From a checkpoint of a small sound classifier.
Data: 78125 training examples, 33.9 epochs.
Rows from block 5 of a small sound classifier, named by matrix and row number. Rows with one number belong to one channel. Each number is 50 + 12 x the weight over its row's rms, rounded and kept within 0 to 99. All counts start at 0.
Before each channel's rows are labels from the 100 clips, of 14848, where the channel reaches its highest value: "responds to" is what is common among them. Only what is clearly more common there than usual is listed. The data: single English command words and digits, spoken by a formant synthesiser in many voices. In brackets: how many of the 100.
# convs0: first width-9 conv (model.blocks.5.convs.0.weight, 160x160x9, each kernel summed), inputs 0-159
# convs1: second width-9 conv (model.blocks.5.convs.1.weight, 160x160x9, transposed, each kernel summed), outputs 0-159

responds to: /t/ (79); /u/ (47); word: two (47); word: right (29)
convs0.59:25 49 64 55 33 39 45 34 53 33 61 61 51 60 44 52 60 60 44 40 42 43 61 58 59 60 63 52 38 40 85 54 53 65 32 88 57 42 51 39 27 31 45 44 41 55 49 61 35 52 39 37 38 30 49 49 52 50 40 41 66 41 41 36 56 50 53 35 52 53 91 57 45 43 32 39 44 47 41 36 29 68 51 48 46 48 53 41 26 58 54 42 56 49 42 51 41 58 35 38 37 50 58 68 66 37 33 47 46 51 55 57 72 69 46 55 62 57 43 60 34 53 46 78 83 61 44 57 57 59 55 45 49 36 54 44 59 56 49 57 46 29 48 38 44 59 66 49 52 70 57 61 45 58 43 61 58 41 28 52
convs1.59:39 51 53 63 41 42 41 58 57 41 53 51 44 35 61 40 42 72 46 47 41 53 54 49 53 65 44 47 44 34 23 42 46 45 51 35 46 49 54 64 57 62 49 48 59 38 58 53 41 41 42 49 59 40 55 62 48 43 49 47 51 88 45 39 63 91 50 37 58 34 30 43 33 42 44 56 39 61 68 38 67 62 39 29 41 65 29 41 50 48 51 59 53 56 53 56 21 37 56 49 48 60 54 71 55 58 50 37 41 41 38 55 63 78 42 60 55 54 36 41 35 64 51 56 50 34 44 43 46 42 99 49 53 56 56 52 45 46 56 69 42 47 37 43 48 39 50 35 35 43 68 42 39 63 73 35 35 48 50 70

responds to: /oʊ/ (92); /l/ (81); /ɝ/ (67); word: lower (67)
convs0.47:61 37 39 50 27 38 56 37 42 52 31 57 30 30 48 48 48 51 53 71 80 69 57 51 46 53 54 45 27 36 38 66 55 43 38 67 45 54 42 28 52 41 52 47 54 43 34 60 42 46 45 47 34 32 58 46 34 28 49 39 44 57 46 55 53 42 46 48 60 69 51 66 46 61 52 57 48 69 37 43 41 81 33 46 28 61 76 52 18 34 54 62 44 48 45 51 32 50 42 32 47 33 39 47 41 34 34 66 44 22 39 35 50 30 36 57 41 55 48 53 56 56 39 62 60 56 63 53 46 68 39 50 39 49 53 63 31 57 56 53 58 52 64 59 50 62 62 36 33 70 59 42 35 40 37 35 39 51 52 52
convs1.47:41 62 48 42 53 42 45 34 76 54 53 58 63 50 47 32 61 57 53 53 57 45 58 50 42 41 35 68 46 64 30 24 45 48 63 50 59 39 65 41 39 57 61 52 38 69 51 54 68 53 49 46 45 40 38 40 61 36 59 44 53 54 50 59 52 66 42 48 37 69 62 41 31 51 56 52 40 55 51 47 47 73 43 53 38 61 58 86 42 53 41 47 55 47 38 68 64 46 53 46 26 48 49 45 76 34 44 58 31 56 29 52 62 69 75 49 45 38 78 71 46 62 46 68 50 45 35 45 45 39 48 40 91 49 51 55 49 55 51 47 47 50 35 48 49 58 57 46 64 49 36 34 31 44 63 53 14 47 42 72

responds to: /ɛ/ (87); /ð/ (56); /w/ (56); /ɝ/ (56)
convs0.102:39 53 69 48 57 42 48 59 39 44 50 21 39 29 48 70 52 51 70 53 33 38 68 61 43 35 55 69 54 42 35 68 42 68 35 61 33 47 36 18 60 55 59 30 53 53 41 54 51 54 46 45 48 50 23 49 40 37 52 48 56 68 53 33 51 51 45 58 63 68 51 37 61 78 39 65 39 49 47 44 58 44 56 54 61 49 22 60 27 43 40 58 35 75 47 37 53 42 46 40 54 53 72 38 62 47 33 42 55 38 52 63 58 57 91 34 60 35 48 69 39 59 43 56 43 63 45 55 50 69 48 47 43 45 50 52 54 75 45 62 46 53 61 71 46 52 45 41 56 47 36 25 55 53 56 45 54 48 60 61
convs1.102:53 78 45 49 41 52 41 44 49 30 57 65 54 54 45 57 41 62 76 58 47 57 44 43 37 28 41 31 39 35 44 48 60 47 37 37 34 53 28 47 55 42 36 53 57 50 37 39 62 60 34 59 37 45 32 52 44 50 46 43 45 57 43 70 52 43 38 58 43 64 47 43 43 37 55 42 52 46 47 49 34 41 59 67 42 55 47 52 64 66 78 46 44 54 51 51 34 45 54 40 66 45 57 59 39 75 41 30 43 47 60 58 46 56 99 54 58 43 48 08 57 67 48 49 50 41 55 46 75 40 44 40 39 47 67 68 43 42 49 31 31 47 45 64 49 44 59 35 45 60 58 55 54 50 42 55 68 53 40 48

responds to: /ɛ/ (52); pink noise (36); /ə/ (31); /v/ (30)
convs0.65:56 33 58 57 55 52 52 49 46 40 41 18 46 66 42 31 46 50 73 59 34 42 36 52 52 42 72 30 31 58 44 54 42 55 48 46 33 47 58 57 43 50 66 37 38 63 46 43 44 47 45 48 59 54 45 58 28 42 39 54 28 41 58 48 45 52 37 37 67 41 71 48 55 54 88 51 51 39 54 59 62 36 37 43 47 51 30 74 58 25 55 61 50 53 59 45 26 37 44 40 54 45 59 66 37 58 35 38 45 23 36 31 65 62 62 26 35 47 50 55 44 43 42 81 57 43 60 37 46 56 43 37 65 45 52 60 50 39 41 41 64 42 52 56 48 31 62 54 66 50 34 57 52 41 67 64 57 34 73 62
convs1.65:51 44 60 40 45 45 63 55 19 48 29 72 61 29 58 65 46 60 41 52 60 59 34 44 60 26 27 48 47 55 43 47 40 40 63 57 46 50 41 73 56 42 36 80 66 48 34 43 47 56 38 39 49 39 39 60 64 50 59 29 39 50 47 48 37 37 49 55 35 54 52 56 63 51 40 54 49 30 46 40 42 46 57 50 41 48 78 47 66 64 41 47 51 70 49 44 44 51 63 47 45 45 65 54 56 65 74 74 38 51 43 74 50 57 29 49 59 63 68 54 40 60 50 57 61 62 62 55 63 36 43 70 44 44 56 36 37 23 72 44 37 54 24 51 47 43 21 39 59 64 65 46 60 53 66 65 57 57 51 52

responds to: /ɛ/ (82); /j/ (74); /s/ (74); word: yes (74)
convs0.58:37 60 62 39 54 41 52 59 75 52 53 66 42 30 54 46 45 38 49 47 78 57 47 33 75 54 32 59 59 51 75 26 49 47 53 70 49 50 37 30 36 45 48 46 50 42 44 39 55 52 64 59 66 48 51 62 62 59 69 55 43 56 71 37 53 42 60 43 40 59 37 64 54 40 42 45 40 41 65 63 30 50 49 58 61 64 47 44 22 57 42 26 19 60 39 40 59 62 49 35 60 57 31 60 52 52 38 57 39 54 34 49 57 45 49 68 50 41 52 38 64 52 48 42 60 78 39 57 75 59 50 65 52 55 54 32 46 44 52 75 51 41 54 47 50 40 33 39 42 51 49 39 42 27 23 25 50 47 40 56
convs1.58:43 49 73 35 42 99 56 21 97 52 45 40 38 53 38 39 73 51 64 43 34 41 39 52 54 40 38 50 57 36 45 56 65 53 45 41 61 60 52 36 50 50 53 39 57 56 56 53 70 47 26 45 50 42 53 50 73 39 48 36 63 59 75 73 63 45 46 61 58 21 58 44 42 33 40 46 38 51 56 48 53 44 60 36 42 49 53 46 56 58 52 50 51 40 55 69 69 57 43 46 43 37 35 61 56 32 64 47 54 38 50 47 50 59 81 46 53 48 53 56 28 45 42 44 46 37 58 49 39 45 44 50 52 35 50 50 43 56 49 61 48 55 53 55 46 42 35 42 46 60 54 50 26 45 45 53 41 46 55 70

responds to: /t/ (91); /ɑ/ (51); word: stop (38); word: left (36)
convs0.75:66 63 66 37 51 69 38 50 66 49 43 48 49 42 50 74 40 25 70 51 38 42 47 58 51 54 52 44 53 43 20 54 44 38 32 48 49 51 30 56 48 46 35 61 39 59 54 57 41 50 43 28 47 20 55 49 55 49 29 43 42 53 71 33 33 59 53 55 39 41 45 48 65 54 57 37 42 49 44 68 71 35 45 31 39 40 37 55 61 65 48 30 56 65 54 40 49 70 51 36 32 54 55 48 55 41 52 45 47 35 42 33 45 51 43 49 38 38 45 56 41 38 17 56 47 42 78 49 57 51 53 41 52 59 54 49 34 18 49 56 42 67 56 31 65 31 54 55 51 51 48 37 63 38 65 18 67 66 61 51
convs1.75:50 30 59 55 45 60 41 35 34 38 71 81 39 36 51 46 32 60 74 44 48 35 36 49 56 47 40 41 28 38 57 24 54 45 61 41 66 58 20 73 49 39 50 47 81 34 44 50 42 55 49 33 56 59 42 45 50 61 67 56 41 62 44 75 37 61 59 51 41 41 47 43 53 52 41 59 18 47 62 41 68 35 29 47 68 49 56 41 43 52 68 75 64 58 34 46 43 56 55 59 51 36 45 42 60 54 56 53 46 27 49 41 50 50 31 44 55 53 43 44 41 44 54 37 46 39 29 47 51 91 46 61 44 51 52 34 41 39 51 37 47 47 61 59 45 39 48 39 52 52 55 56 59 51 36 73 46 56 43 43

responds to: /ɛ/ (99); /j/ (71); /s/ (71); word: yes (71)
convs0.17:60 59 51 28 30 43 53 58 69 64 57 57 59 48 41 49 60 61 53 47 31 49 42 43 61 38 36 56 48 68 48 40 65 74 46 42 41 50 57 43 66 49 58 50 75 55 52 55 23 32 55 53 48 45 45 53 54 23 67 36 61 54 51 55 70 68 42 40 54 37 39 45 50 82 33 52 65 31 56 52 34 52 67 50 45 48 41 52 25 47 47 48 31 47 75 36 61 54 46 32 60 51 37 46 42 48 54 50 39 71 59 21 42 52 59 61 36 81 50 19 34 52 42 61 55 71 35 58 57 61 52 49 63 53 47 65 47 57 62 84 53 60 49 50 50 58 55 57 50 48 60 41 45 42 44 43 52 34 66 64
convs1.17:53 48 45 43 40 44 58 47 97 48 49 41 57 34 36 52 50 55 67 52 43 39 46 39 37 36 63 40 57 57 51 60 62 48 39 51 39 40 40 69 67 40 28 62 57 83 62 45 35 55 54 62 43 48 59 43 35 64 23 52 68 25 63 39 55 23 51 24 57 24 43 45 52 18 35 60 55 52 51 61 53 23 35 42 54 51 41 40 40 51 47 49 46 57 33 35 46 68 65 61 51 47 39 54 48 51 41 52 54 32 51 61 54 38 52 69 48 58 44 46 53 54 57 56 33 35 81 59 57 50 46 55 49 37 28 40 46 62 58 60 57 37 45 59 41 31 52 33 65 57 37 49 57 51 46 44 41 51 38 45

responds to: /oʊ/ (100); /ə/ (52); word: open (52); word: lower (44)
convs0.24:48 44 40 51 58 53 55 60 32 47 49 58 42 40 56 37 49 48 57 43 47 58 65 51 49 42 18 49 31 47 59 37 53 45 57 22 29 58 58 36 50 40 58 42 51 31 56 64 54 62 48 49 30 43 54 63 33 39 70 48 50 47 54 39 56 42 28 59 43 62 54 75 56 44 40 74 54 50 41 38 35 39 48 53 72 69 30 58 43 74 36 63 86 77 62 52 35 41 44 59 59 41 54 44 55 46 38 52 35 40 43 43 77 38 49 57 55 58 57 67 67 59 63 40 47 39 44 58 49 55 42 47 56 56 59 40 69 58 34 35 52 25 50 60 43 49 57 53 53 76 46 34 53 71 33 35 45 51 76 53
convs1.24:55 36 35 46 51 42 53 44 33 45 18 38 75 76 34 52 34 83 66 62 35 54 49 35 34 40 63 48 59 60 51 37 44 46 48 40 54 27 45 49 48 51 36 58 50 51 56 27 48 52 30 56 50 56 50 60 41 54 58 40 60 47 61 15 42 29 53 54 62 34 41 45 52 35 38 58 39 45 41 35 37 58 50 76 25 39 60 57 47 70 55 56 40 76 53 58 44 46 41 35 58 32 38 43 98 39 51 40 45 33 49 31 51 51 36 49 44 51 41 56 46 62 62 56 49 53 50 57 51 37 52 72 58 51 53 21 39 50 49 49 49 48 46 49 43 44 44 52 59 37 42 49 63 52 49 56 43 43 48 57

responds to: /oʊ/ (97); /n/ (94); word: no (93)
convs0.23:29 37 47 39 32 63 50 64 51 40 29 33 56 38 32 47 56 47 60 55 73 51 31 37 40 45 68 43 42 32 43 41 35 21 18 39 55 60 47 46 50 40 45 63 59 44 53 62 30 46 41 39 22 63 51 58 51 43 50 44 34 61 49 42 60 45 62 21 62 52 55 56 39 42 40 50 56 41 55 27 51 58 28 57 52 58 70 43 29 46 40 66 56 44 47 85 55 38 62 72 37 50 46 65 46 39 41 63 54 36 43 42 42 59 33 57 51 52 49 46 30 33 61 51 70 51 46 51 38 67 41 62 47 56 45 77 49 40 52 42 62 37 60 46 66 50 37 38 56 43 74 40 43 40 39 43 41 51 51 59
convs1.23:45 52 66 72 42 55 61 41 36 59 57 44 58 48 54 53 55 62 36 51 33 36 51 54 41 47 53 24 49 69 38 49 70 55 64 52 59 44 42 42 35 83 67 56 35 60 38 48 47 49 51 63 58 45 22 46 51 41 69 48 75 37 31 54 36 65 53 46 29 41 51 51 38 42 46 45 60 46 90 58 71 79 52 53 44 50 46 55 74 50 50 51 42 31 37 37 44 52 63 30 41 50 42 71 58 50 43 35 54 59 50 61 76 64 38 68 59 46 57 55 43 49 52 34 37 53 52 37 49 30 41 59 71 46 60 34 44 58 43 44 42 51 39 68 50 69 51 29 45 63 43 50 53 38 40 66 39 37 38 52

responds to: /oʊ/ (99); /g/ (91); word: go (91); reverberation (62)
convs0.51:46 38 54 44 79 53 56 32 60 49 42 56 41 53 35 43 48 47 53 31 33 29 08 52 67 45 67 75 59 45 44 40 58 61 50 59 53 56 36 64 31 40 42 54 51 33 63 33 25 37 46 45 61 58 56 60 45 31 35 44 40 45 73 62 53 59 64 50 38 54 27 47 54 49 47 27 53 44 41 66 52 55 44 50 52 56 46 45 67 68 48 47 59 89 58 39 52 67 59 69 50 44 31 50 60 52 46 44 60 42 43 19 66 53 51 47 50 50 42 56 46 74 43 42 39 44 51 43 44 56 45 57 54 66 33 57 45 52 55 52 54 26 46 38 52 64 28 63 57 53 61 39 31 49 58 60 44 30 62 48
convs1.51:44 68 51 41 39 54 64 56 45 46 40 44 46 58 45 53 43 10 64 69 56 49 44 52 45 65 38 68 46 30 41 37 64 34 35 53 65 68 53 57 53 53 37 50 54 39 66 30 50 53 47 60 27 44 60 45 57 38 38 73 43 41 18 36 32 55 50 42 48 22 59 59 25 63 44 56 52 48 51 40 44 41 38 37 43 39 49 99 59 33 53 76 31 53 47 45 68 41 42 36 43 45 60 51 57 54 37 51 51 51 35 58 35 52 51 45 57 44 41 44 45 48 52 51 52 33 37 52 58 49 50 47 34 17 46 49 37 63 49 59 55 42 36 39 51 38 70 35 49 56 47 63 35 47 46 37 63 51 50 38